{
  "dataset": "made-up road signs on poles",
  "train_examples": 61250,
  "num_classes": 28,
  "weight_standardization": false,
  "label_smoothing": 0.2,
  "loss": "cross_entropy",
  "residual_init": "scaled_by_depth",
  "eps": 1e-06,
  "batch_size": 256,
  "final_lr_fraction": 0,
  "warmup_steps": 580
}
Rows from block 7 of a small image classifier, named by matrix and row number. Rows with one number belong to one channel. Each number is 128 + 32 x the weight over its row's rms, rounded and kept within 0 to 255. All counts start at 0. Numbers have three digits each.
After each channel's rows are labels from the 100 images, of 14848, where the channel reaches its highest value: "responds to" is what is common among them. Only what is clearly more common there than usual is listed. The data: made-up road signs on poles. In brackets: how many of the 100.
# convs0: first 3x3 conv (model.blocks.7.convs.0.weight, 192x192x3x3, each kernel summed), inputs 96-191
# convs1: second 3x3 conv (model.blocks.7.convs.1.weight, 192x192x3x3, transposed, each kernel summed), outputs 96-191

convs0.108:116116085099118128137111100157120105111101131156044143107080122144071181097117126100062133127104156075109125159118144106128108103123119103123115083115125072098134124152128117132146057113132101116077050114075107140099142112071097151136139172119138105102122139087167138120123086116123097098
convs1.108:091137176150128099120129124080107158134146145085185093176107090090172136136131139158215091133104093171135137106144111125126117144135117133121118183158062118156152135138110123142106131141135147118165192123156077106159097104173194077132105108127085105101160127187099111097076115013150139153
responds to: drop (40); R (37)

convs0.180:122164169174102112114089141149152116196125216149132131107144129112143194135135196174136126150162107142103137158102141172129151166119159118122213115149133143121091126111135146140117144172122092125165126147168139144160107119079129073109115135128113201070093112123134168150184164212167138142
convs1.180:127125106127135102134143100079102159092145079167110131114160142155131107136146114106122168125132150147102149145118147135175119107133084139132075150112147124070148140118126160072142170119114128110105112111203106091131173159161023114137146132135145105177117140115133164164142101150058099121
responds to: heart (98)

convs0.50:098138147057137121134073126114115136112132114139140133095122101137132183133100139106122151032098147091128103148134140081129088077134122022134140097181140124079109111078127104117161116085144099117114111135122154144085129083106105164154154099125163178100115085118138158068117070129129176124
convs1.50:147105095171090138135162116123131104132114142126102095138095134102120087106135104141108109209110125157130134127084129146125153177086099187100125195110102116183169154179146151082096125163171189091110138102108098087177106148142086056122111151132104116128122200114112090160120130079122141105
responds to: cross (57); ! (42)

convs0.90:076132124106093101119116111083093139121105057078092099104117085070152107106130096079094135099090093095104110109114089080081117063106062108069130128139035115133161136137125091082095118103102123119164137151091084065122106139136145070099124058116124092118122124138095121108048060064115113136
convs1.90:148139140157128061121106124120139126137149150138162149159094149095142154066132141166142076124108122144144158148151162119149135141128202033173067116171143119175107159100140139152129098133081104162113110148107158157135109137064176160130177173156105138071172126127177134122124148118162137123
responds to: star (65); arrow up (35)

convs0.38:119151156164092106114065112112117092169117180117138113122133112149137190181135151171105094095176106141107099134079128115100082157117163129130165082150137100098075126096112147109123126153138030098122110126147127143105112114083105080094098145128091167074067115102117135137136119155166134112
convs1.38:133131132123147067114119093101083173103151102171119138136100133090168119064171121122148158149143139093112173160130156151186138127142121124158049157121086163119143159111126163088121152115121152131116128140198084095141185140120064129141145152145150065160157136104146150156158132108082101106
responds to: arrow left (61); P (33)

convs0.121:121147105142040126075175053124068086136086121111119124146095128101119095108138110155150069096113069109158094134125128071076117115090132083057075113081112080134187151189104110094092121151162141108087124148098052092127113124100119094101096080127105123116163136120095095163077085068100087123
convs1.121:093128151090151109158077199086184169110151126143156115110130138123144143047092133119163107125135140096082132150129164142194117109209146119219155109157117161105120133070158109130142122110104096136162173117174123160108081115109155191164183158115141145097129055078182134111105113181138128125
responds to: ring (100)

convs0.34:072150123076141129067126110117075117144102150117113139074132134157119143142093141134122111056116107104141111121138111085084143064165120051104161105143106082077169156146113097126092124122165032125128129119132137106070095127070121136151138069116109126113120151116107113118141104104111167125
convs1.34:140105122210068128128151137084134102121135080130118135125120109083088150011115112157098145188150119160109145157068203139130116163091198255128122177138115163147101135119140136114114093161114164104099134118174097139165119134131119088098174166159130119116130160164169133201090094136163118115
responds to: heart (89)

convs0.157:123161157160100122111093122123145106186129199132127120108166127108126200167128178183118117121133104146116121149097147164125135178112141145134188083139131129116086128104129138141101128177133049112141109131155137147153109114078123056111106133124116190066083118112128149142146143181143144125
convs1.157:117131130133136093119134111102099164112151103172116139121127125137157110087154123104141160160124143143094173146107148153174130123141100132143088166126108166089146141112132169077149178102125150124124141118219107093156177145136029124135148139139133081185123138111134159169161106145079107116
responds to: 20 (48)

convs0.185:136162170175100129132096135147155113182140211149134143122147136119142191127139200171154146158169124147103138162107144193139151162109157124129209121144145127121101132115136141160108154170119101138165133145169148136163107129099131069119113131131112207096112132129129167148189157210163142149
convs1.185:110120104110135109123162126108113154101141088155118130107173144158130105156144115102112149127135142165123145138114139134159130102138087167110088155104153143061138123124119159075158166126115124097118124095193108107124174151152023112136136125123136094170103142104132148165148115159051098112
responds to: heart (95)

convs0.36:117120073135088126059122083164085079115127082061104141135110106132114125078157090126072105116091102129114120126109113124119127108123117070090128108084104031119097147138137096146123095087075123149093055142062090099118141151114110098172121073139097110122162141136119115146117093077138095116
convs1.36:102138171145097073157171160052155152109146163147144081145109132115148151151131139134194102081140113155161115131168163096130110119106166149161112171198103220144184124096094129084102135157166134094177211133194133153126052112115176161095130176105145133081152094130171161072099135104077161140
responds to: arrow right (100)

convs0.12:113128131077123118191097106124093165134123128098083098136073119117134163108114133106095167088144094086109093131125097121137093055120106053141135072165129094112107116080132097099125075113105113077137135136122085080047160146136116143079111069145168102134139081145103171127083094139123098128
convs1.12:146123120157148114060082114127138127110131145156173152124109108124163107136142117143152069163104154160119180147156123112142175169113120099126072197116113129146143163133160149136105148135131120158138139163122139149159130124093138106152189181139076137074135163141154103080131148083143140126
responds to: Z (63); 50 (30)

convs0.70:097145136079098122073122066089077132124065119080123127111095135173125116151120125147119097080075122090163094115143092040071111117157073046069134092158078094115156135135119046156134116135126127145141146143107077139098081143140142095146138038131101071103162144130121118144062055083106139135
convs1.70:148130139181125117149122139105194133135158118157122124148098079077126145047139138140134100149158118114131140157111176147156128128115159155166094131186111149146121156114157152122113091136134162143140160144130177155097092133097176152121167196151143149078146107099159144136111132117149123119
responds to: ring (100)

convs0.178:116108121109134068117108117085131115055124019141117084133121070113138095110127063122116067110115106149140106147107118097119115105141148114106106110132092098122088133114146094068152140099086121098142136118161071107109132154114088131114141129120141080130065111099119092144076090103116116090
convs1.178:113155150105087119090138104105116118205126207129112164120109122108140137085097167144131092114053120062096126125142121130134088138075102124112158115161096125114138134143111110170089111128180105149086135168075077123118101120093204113133135089145088110100186133182148148117119115119130139171
responds to: H (60); 90 (40)

convs0.138:142129134126117105113045152024123170112105118100112063090111136123137114052125118077099111141092140135044140137080114056118093095142093139114078145125095122077126124099133133104102069095104139095126137086142105081119099127057116118071092137119127095069121117136129099074101072051087125091
convs1.138:120132124135095063093160046179100097128122120113118155156083082081134135140152144178157071120060089131204127121179143139127151156097173012135127130144114094221112170184142093122116114164105132157124079162077099119130124163130152110124162108159093116123171136129128154155134141102178125145
responds to: T (58)

convs0.8:111112091088082109076131100105080116095115061102074128135088104089135062089172075100109083107069087107112112094106112104106092103084118076068115096117093091116115131126122097071115131111108176109178145137091057090097101139098094096112126072113100121111109116122113103127089085090104152115
convs1.8:114147149103158050127097151112142144142119168154174088082145129146140158117070156122164095091115122146128122138162134121159112113135124046195133094152112157114135146124117111135113116081137079140108128143148146150113093135107170164117132140120140102066154087119165181088110132184121107128
responds to: ring (67)

convs0.48:073145137059150061108086095106067158144094123103133073117110108152091154138059151095157129130092121108129132145114099137113104119191108117110134108193069099143113104127118088116195113087087100107116122117112076144128133129140116186141126107102124041112141085128128169118059095115160134118
convs1.48:195125096168076166131152143161142115127116172119135192138116130104147115095196128162088114106146117157151115122114142092109119121045138128116100162121181112137145189141150167137049109168106178151121117136108145095108082131052124072129155154169116213108139173113109109133140139091109138093
responds to: star (69)

convs0.57:142121082116100143067135078136135085113089093133072145114125088126089109110130110107110099114092122107119084136115126056088115073111151086071091091125068067144123116162133077143139100067107118140123053131060099104121090128079126118106134143113120089083126162147131106120130069098092098146
convs1.57:117141194164119096148109161100154177144181149128142072161067101121170156153139140158172119154116117120144151138165164170161117173130121069141105147168104173179141142095131134134157114143129130107172204119153098112122107126196181119130134134123092123087163078160142140082050141119214155146
responds to: drop (100)

convs0.109:154115089139124163141112125152170125115137111147053110155083122119131096085162099127085093133099106087102130142101129111125114086111161150118035117096134128131158142122137138094125076117169104090106046098063167083104105128109094122098118124132125179133082123086140056122153098054115093076
convs1.109:067152160140092074120170128092085129156124155102152128124172118123139152146107141116184111103080121136152123111142147131124125154159125130138229139161055108135115103133097105183132113126127129147179199188158039156177136092113178132156130120105100066114175087175140188116122122156134160206
responds to: P (100)

convs0.53:092133128108101078139072137084064102122102156100112130092102136118094165082128122087080113086164114155063124110091157080108071103089126142148138121095092117072090098098087142129089086092124150101074147108124077126123116091064077098131108182106122073068170068150124146074108101132079119109
convs1.53:148125124151161167095140100132167162107130072125116129175117094094151122107152116158160092189057143077158165131177098128165169137176092073109090173151090133194165165151164095113115163132109089134180126152149159085140111170128180125118152103149114155127134179100123090137137095060154118147
responds to: ! (51); 20 (41)

convs0.98:076139139096103067145119087098081135125115065100080095094113070078132123103142106087111136118143094102123119129104107078098112056134071155079124135138037098110131127132132091084101100087114125114148141147108033084107108138133128094116126078095115084109137097122090131126021066093104103127
convs1.98:130121120175131089105069147115156123144136169113130174163131143106142140099118144175130075125039125108145188122155149116133133155114204061154088124186146137189118167113142144155128080149108108159107093130103119154150100137069170135126183144176074123063163149126182115125116127080190158103
responds to: arrow right (43); arrow up (36)

convs0.84:123120106115075159077107109115079098121099120076053130134104145143122111103134105116072105107085105077110099123126119113082111103107077046055138064090075075130148155127112072128170116124093083129141115121076074089082106125129118063137127074127081095110138157115137094133089083057148103113
convs1.84:129129170112155062120132129096143134121129114150148078091063072079142146111128135115167134135157115188136148142137144099152118119161152128160082154176092123103121141116128120120081137094094138138152152128162169130148110122062207174115127193146184150075151069150134139085109126113075128144
responds to: drop (100)

convs0.159:091130111075149098077090109107133141083114040123106118129114121156144102091105075113147087110058128136146127116161084068130131069147099105121080135120066113152093125134156096101109148089083080128146119124138047090133121157126120168126148111117126054131102125123130083103088091094122119118
convs1.159:131152131113122158181118143108102109190120230127092140126101133101104144063134160144116117091140096094111079130140163116086106134095150103124159068168113135174152121123098118140112054196183150130117124153072104177025101111097170122141150136128101134066168115125145148137097112117153160122
responds to: H (100)

convs0.79:070147143122099078131056127109077123169107171107114115099123087142088181152108157144073082084174101117117117126090121066107088085158140107102144120129106081064066104090101133142157120120081094112117108140164087122097126107106119129100112135093117055050142047123115133122071066143160095133
convs1.79:133136127128118101112110085085124146123106123155155125121116110065166132044153140172165147173054148107111179141107152186161141162089101107176054124145096115134125159139121132104070131131130097138112139134136121114098132105070098094133150132176130138128155126105119127166185134070101121121
responds to: H (92)

convs0.142:085120100135118091114109106106073115133104116135077102133099127116055148089078121108090117140122165070119130147094152125127075142094121141139111086140106072123142139116115140110142069109121135117077099118079057156051162134080089143134120160146114020131115109118180121134080099094138074097
convs1.142:125133142106148253111149127142137165120139123102159150131117106106174118104164129158155083069099081113137102100140093118115130090152133158128124177150092137155172136125138073170117124128140103159203206143141156078141064112153210106117144116117085177077172108147089091109088104062147155181
responds to: 20 (65); 30 (35)

convs0.187:102151145132109080124074123115101127150106174115101118127151139128127171148136167182084084101140100125096099115074137116106068131109134144109180110150125113126027086080110131154110101187130075106147138133143126116106111103109103063106090147104095157066101056090119149138134102159161127117
convs1.187:122118120135166130107111082085120158112147091171130124125116113094166132037138123117152148172087142115104185160112151160197172147162114101165088130139089133123158159138134162075124160087129121126107113112163104093153168124087087125135156125144127104156134155130141129161163105095071096126
responds to: 20 (49); ? (34)

convs0.91:121159154167087110147099118168112120188139190127125136114147108101144209134148165179106112097179112148113130142085147146133119155120176092098170134140134097092074127108129155152116145135074118108141120120169118157148113115089119073112110142104126174051091077114132116127131101160166140118
convs1.91:128137117103118057098131090095090164122136128167137124089118144130148111116156134113154164151093162107119150149108135160158109140109046123160045106126114132059142140118105160083125137123151135130107132129163108084086175123070040126146119120158158101165150137107112170166161098128070117116
responds to: ring (63); heart (34)

convs0.117:092139127068169158079090127109127131114071122119083137098155156198127136159089135114095069072054125066170119135185123064099127085182095057091170084178121111086165154118123099133150112130163073155149131130111135133095127122098158140156149064120114135111136136102154120098097085105150181120
convs1.117:140123146182074100161165112111131119111127070115152111150102074034097149021142119156168157166172107175121137139095153107125123151088176169123099178136083108171131133139143118131046075126130203115111152131137108131158093131093147100116122194144129119128147123142127119148123127052132097126
responds to: H (66)

convs0.179:125162163175099126123097122139150109185129207139137129114152127118118206151129186181129124129155110149113123156096153175128138155124157131123211108148139122109095126109131143146119140175119075120163124142148138142151123121080135077126110138117109210066098112103132161148167158193170143130
convs1.179:114134119125126103127142108087104155119157091167119135121164139155153106120160134106127169150132148145097157148115151154179139124142101141139064143114118127087148141127130168061125181107121137105113122111214102097133175148141012110137136138138151096184124150108126149167155109145057092118
responds to: P (68); ? (31)

convs0.56:139134086140067116167103048122059075150138149151159172136125133108106143072138142098106145081135091147089131153106150077131073072075115077075067114081109070098080140093121143156104097073118156131058092115072147125110126106106123089107114189153147121126134105132105100104172113081117079084
convs1.56:123129170136126146113089178098148173085122113129088087167168131109183107134129139163169108181073144088181147125141114155131195146139121082142177150160126163205137123155145093084139132129117131116172160117155096067159108130133136106144142087088072142093159157131132125121127122153095149161
responds to: cross (100)

convs0.10:091159162133094080111087141094143106158109181135113109110123106143134171169135141162112047096148090152132111153096138083109079108134152124092144080157091085075083125084137131113127135155091044117117095145142108133075109123074088124082117136114103147069062087078113132144130134146158109102
convs1.10:160144131132121097102109066057105157136157112181119142138112110088188131041163145152168124155104150091094175141131130148169124167125154075160059139151086130175141164138135128113096138117119109139114170131151103125141148149126098139143154144167139101125165147135137138164144116089116110113
responds to: 20 (68); Z (32)

convs0.140:092140145134112079104091117122130098142113183122113110109175111126119171148125130155087035114173096145104139135075145069111087152127181138101206106152101109088089117107119134128115112150148055124129096131137109136119107103082118105088110165121128145074063077097131107137115061143137149095
convs1.140:150151145120104060140105068072112176150149116172125138150079137100201147043167164153150156144080140092133143163139147158180121137116081094168046129166103126160151148118134147089118159131130139136124140147151093112130134134100090115134146124141139135147176159139125160159119125085124116136
responds to: ring (45); 30 (44)

convs0.147:066143119059117105070090112114064100151078144142112119070105104149072127147058138094153094070078141102151112139118127092094104084171078088143102097132093107091133129134086116118155118088132113112073097114086071153087130087078133132148124123089079081092153104148155116095087098080120098116
convs1.147:151126132143116192153105155096175147123145138097151140157139140066155140016165123163120112107102112092124140116099130131147145115110159235180171116126138145168113152115143117151047074150086134140148160128166127068126122120103103102159164121150128176126119101093096149163139120129107111091
responds to: ! (99)

convs0.153:132113139130132101103067114053136143079113045120117114096132107094139116050136057057089082137093127152059148149077119072129086110154147171153104143119089103074096111088124129145120111060072130136130121113155126131122104118086119138114156153130137118101130115148098101081123075108087119100
convs1.153:121140138121096068111166136187119099159122166119109120147065116101131140234123169178136107123075117087204102114183137146108127168091127015125156117140124187186137149178154123101133098195170144120140130143056097116108115165157154108118113083124103121134151154119127132124044139126194122151
responds to: ? (68); 70 (25)

convs0.151:077137137103118118058093133090115129134082094107099100133126100111108063050103090125103063101039148133094103115096118119106071116150122114136113103125073070123127100105127108101144157089061095123156132127144067143072091131097107120162139112082093092109185077135137082116059089092113079176
convs1.151:120170148059162238172088100104107132157142166131108131101100116117100176064126167139132144107142110067141127138150150109136155123126089193129154080172091149177174160132129094160114050147162155153117143147059124152059103135146197166142163141160087140107126096085151150136108112096163132099
responds to: ! (100)

convs0.99:084149134046081076081080130118088139143119116129095118110092103116137124095115101081114107062079118120083092144087133132114066058105152127107134100139096100101058108100123106116137125063073074122144144167122070102083135107125059115135147100093101116072165080114108161100084111126122148136
convs1.99:143097114165143142144101123075145103116141145080145108157116154069145145097135141161123118173110111102155163105163115087140143153130145070124116152137083149184182202168166136135057087150154144151084129091086140109132101173083218118117120145174159126126140199136130080136104104059171116093
responds to: P (51); ? (48)

convs0.44:112123125147086068072074127140085112095102086112081111135051096177096107104109064118146038115104112098124108143108137086102104106128156096088092106148116058086094137111144128127166101094062092100138062117114077149093107118078052134118130141121106101078109130115153091117138138066107133114
convs1.44:112141149097119126164086098053122139156165165113139108164123124058170158118152172166110148116093109136114142119154127123147123128123106121171096128126062140186175157137125095142072089181144099138101180130128087078132108169115197109121120132152131113108170088169117136134077097108172104154
responds to: P (58)

convs0.39:103160166174086117115080122148136110185123188121126116130150113138144192161146164170125102126186110131105116139084146138116112172108171128092177097145135103099096130105121161106125130157125058096132096125151127153139107119103111081113103143117086184078061107099115143144145148192185115121
convs1.39:137131117139119080133146096070105172111162104168132158127111136110155118073171130120141162140118153120107174156127154165183125128128115118161037161125115170099135141101132175097134150133119116123116134130188063090119187147149043127139144137152144087163140126113134156163144107120083099114
responds to: heart (100)

convs0.156:098155148114131092125046132055104153153129161096095099095104115106147158098121152086095150114099094105067151136070120109132053094121144146128145137149070132079080103088128127129114061082105133132109161137131097098081146098115117104093109131136107100055148041133100165091103107118130139100
convs1.156:137108091156112145112140100131151101098117084140142139178152111107127120110135105164152077159130142139172143131167139108128197125124165051102111154123139104202163174180158081070091159159158095115104110113122129123184106163105109102128168132150133143144113201112135096176145105080144106109
responds to: ? (79)

convs0.162:107160169182115113129086144143163116186116200136123138125179137109136195122135184186131118151168113149112136149110162180132156186124158125130187099146137163128082106113128138140129141184146082122139110136163112164144101110098144081125115133117092201083086096120137156146152157193174141144
convs1.162:119133107130142116127136071072084155110149097175101136110126117131142108079149123101128165137120145142086150158102148163171123127135087132114093147117135123071146130110113161081128170110131126101108132126192106099132182138154010105140144130129142101177120124083128149178160094143055107122
responds to: ! (49); triangle sign (49); struck through (41)

convs0.128:121143106093120136087113060128109102135090139070135155130114144158138150102139125130085117096046070069101113116120070104118111096125067093080090097094112097152109144115138076141142089127100085123104094129050115098107169134102132074137115064144090136143137098132093114162128068058158111093
convs1.128:109134169137118109173130185071114169078151087153109075145134104094129131079115137151209132160193148098175149155149188124138152126141154119144160137175097142166122131138137123088100095102084150099160151124180139138107063113110148144127156222102107119090136127115154132095160148144088121151
responds to: cross (100)

convs0.71:108124112083102144095137098126096077135084139070075143103117100126090120107130133094114125106107102075117077099125101068073095074124087059074135090117053085116141124146093048139115105072118140156147096152072060098129090108104149080113119093113097079094159135163107128125073065110085143162
convs1.71:131111164143154076158114161141156171122184108150149067178052101104131137063104115150150112161127159135136167164159181177170125158154154119148079114175142136210117160097162128141172108109096125124143110106149151153109089141183197169106143183126147135111148097147187110098075137133189138130
responds to: drop (100)

convs0.45:109129116053073091150124112132065125117072147119091145136073154137096155109110111108093129087140123083122052130106118101106079082067110085117138054122111078108079103092111077143133078125108098109115122151110073121066163120095045113138139097105131104108132090122136149134117090108102137123
convs1.45:139130154165175150114093135076143148136159130113162092150105076083177135102134131159157111160088102170128165123151125103145155141162152114113087187131093128173160164155154145135079132105143148143145153116146166120162111147129222117112115154164136133088140145156117089100114122033168105130
responds to: 20 (79)

convs0.191:077148156161135123097071140137146116165092186120118131117154118115130179139135162170107082118134095137106127134091157131113126181137138116107187081152110133109098111093121130134134129189136055125146120135142123154127129100098128099104105169105100187060078080093141141142146148190173127128
convs1.191:131135122130119109138126075044085167125159103183119151130151120103165122073153131122134170146118157122088162160116149169179127128121097110140052136131102126103141148115122156095101164096118110120091132127189084095131166139123045111146150119148129105167146133136137153167144093106084102116
responds to: ? (71)

convs0.47:159147133112093120150128088126137136140128109155105138139113093062168123090209128123090145093153055111101087143073097085119059060095126104138088101136088120132095121100129098100082068125138124109123116142103152075084143121107098140086097122122162187118107067107071145159110078144095071083
convs1.47:098117137174130130114066160081140156093141121132134126142158159212144143145063121143169110172083146086130178140170172142151172184168137041120157120130115133148162141150134152148158146141158141147138155136131042178136123124140131104163167138121070052093149175142169127099092161145158130166
responds to: P (83)

convs0.54:129122099136087086158087088069053085139111134149107087138104142098087116104099122131094102145149094137059125153070145074120067122095126112118093099074100093114101102104096165109093073136124179106052097118090096101110102098066113117107091176140142082113139070166117115127105086105091061102
convs1.54:100151166118139191109103139128147179112135113132120175147136119109177143131143122134165106135057153080186155142185119128148203138177124031129148174173105144174145124132165101145157144091107129166217159165163104118153118146171142120152197097122055158113145142108148119093116109094151171172
responds to: 20 (100)

convs0.154:119158164169101131120090129143161111183130207146130125120166122118139198150132184173131118141158113150113130151100153179135145180119160136131214097147143126116096123111130138144114137178134081121152110135158138146148114118093137079117110145116108211070083114106131158141164161205158141135
convs1.154:116130119127134099130150110093099164118152098167119147113150130146145107110157125104128165139134147142099156142108144151171125120136084149127062152113125160067144131119124166077140186110117136106120125118207100103146177144144011114136136131137139090181122135116126153171150104149066096119
responds to: heart (97)

convs0.3:130120109107089126072107138135077092139070145089089161110055161156135116107126118128101094071101126104117103076116113095046122108108131088113090108081134114127127133103090138152131115132086107134094054138080126125112137098086086104146138108128068132122156156139142092106148133024126147097
convs1.3:117140138117210139150114137076146147117142103128105101120122116087099144066115112116142114150126136153148127143123139121158235118234173212184179134145085125144126117152165124110108139140105107136149153142183146125169127172140152163135190167092145140108116134145137148130142132164120090152
responds to: heart (100)

convs0.133:120145114075118139075117117089088118100116094102044115093089106090160143120159120088067102112057109063109128112115108075136086098095085116090134113123065088091114139117138106119086049094105126107130109130093076097089124142067102074087099106122105110079133102107136145103081043107103140087
convs1.133:110109143101162059132130116079126133087122126118170106111121150129146120048111107129188091110090109208112165117152125112128132111089128082144082129176104118170174193133118105135087132134166057154145101129188113091131087122115155123121135119173098119094159138157141136120144134106129139117
responds to: H (99)

convs0.168:094140127089112098119120118074087139135090105114031113117116068077123143107158142115110121096123097074127106115129128082104123073082094076113156119145074129113119110115128077071083090105111130093158109169093038108100140144095095096096116103102090089088130082129124155109069062110081113164
convs1.168:117124137151148118129080137099166148150146141119172142149142168130147121084099141170151080151046133149131183132154141122183134148159173122170069140175126073157136169107160179170149125120088068162127125146159171142158143149113194165115178160158138126088151154143174107142135150082204145102
responds to: H (100)

convs0.125:114139094092119146152123079109090097132093149111113173114162142141117174071157140115086136078117103086121103121134135082114112075115090050100116076124086117126142139107111080120099052103146115120080088110050138121077102115069140097134109111132136122134114097104130120117144056104113106078
convs1.125:108115169146087123161113158106127179077139099121117065146128108103163110119097129153198134190099142120169162140142151154149134148107109155117123176138142116176128126150145112100151113098091176100160171109178112086137097127175122091114122171100090124096151131142140099112139125094099138146
responds to: cross (100)

convs0.66:079147145086109098183099133142086132135104072122079067131140055108116129149106140116101115099157104111151106136106110102088084033132125139123121108136079136121131128134097104071125097085122134111099146137118086062115110128167156122093103119111155050112138091133114140135049078128154057131
convs1.66:136133127140121136047111136083142140143111199108171205123073171125161133086172129139155048107093111091123156122155126103139147162136156084161117154171115124167132150122139164186083098167120118167135137159119110166135105113044126139155186140153065148087146160106138132120127140062140166114
responds to: star (98)

convs0.31:091147142064107072133117115117107159142160106152126152120063081101133151095140125067131129020129105105125108150113128106152066041109158095163120097147119119098062121086136104145137084059084103131117081169123123139072179116125069156148163118134134121125148082087130139105127116122135119117
convs1.31:155120117136145099103104119078122125141123163129097065157125158088164102087134127188150053176127106130129143105124099113111177150128183109146125175161056100220174175191148133096074088192162118113103162094091133081195092135125176139128106132129098127090145172140107104144151156115147119091
responds to: Z (100)

convs0.122:097127134100130108062049144111128155122115107127107127133095106112133120111130128083050111061086108105094102167117144113115083057128137077079103072094112163095084126079135095123156099096115088132093108149104101128061158123132091129126153090123058127105152081129144148108109108109139098122
convs1.122:148119133153113103117194075067115094109108128112163085096138142072136135112125112157182096151161089208191122133134134048110157143118167105128127184166115092142180164208140123083027107150159185127125155127118129102206072144072169127112126146156151115124143191120117106129112099096063132107
responds to: star (50); arrow right (38)

convs0.35:120120132074063135111082113101073136089094094136102124121050115145081129102129083125151079092164166097140080158111137081112090110109119099089113106133126117134165124133131094152142106135139110106115147106123090174079111119099082120152135138109120111109095171106179081123153119057109117109
convs1.35:130145134155167104135126111122141128182151162103128088162146108046159146089120178157097142151059065134109165098123094138130127111125137158141154151132103105140115132118141116151113102113085125147139153147098177062158128158131213134108104114148143159114158062187090151135078107137180123147
responds to: P (41)

convs0.49:116132115096147128080124096130134116110098118138149176073131095144135134105132110086132088033097129157130131134152133038130109045146130065114105165130106115060124133105119122151100164043093119138139145125145142136125097081091132112133139170113117164093142110150151086054181082099087162147
convs1.49:150121135144100099181150150184146145127161137113127056181089154086139137122129127172115160220140108105119130134111138187149126156098110145123123070114153133213127148151136122090152093205140071105099146126108097065090135158175120099133132114136142123175147148141106138170058160136180120137
responds to: T (100)

convs0.72:095134107089095074060081132078087125120107096120115095109067105157075105117073101152127045087055133162151103149101152082120047113151131106099096106130110093095096107098108115107158104118097133087124138123150087135104102085079091113118121122085119129062131082150168087119068100094100166105
convs1.72:123132132122129208164115083141138120156141166121126161142117120039152163041144168144129167170102088083121170116154116139143147130111094154146163121149035115184163178166151095175060102146116144180136142164098105096129140168094211129149143148167128109117159129144107183144144109144160085173
responds to: ! (45); P (43)

convs0.73:119137150145129095134063124031137137145123149116088080091127091066127123118117136084122132144143088102064123152076126077127102085132134172099131136134045134070126111095130123109085108085144117116125155130144079086108058116094137102060079149100145071077167085167099110092094069126080105139
convs1.73:128121112126124111107117098147128150143143124133156176176113111127117169103140141193135101118084136128176182150154156132159143179129137068138110106151170102213127166158138120148139119191152110156131114152138080178136145142112110112161221146177077150107126119087166152187094134085210129118
responds to: arrow left (100)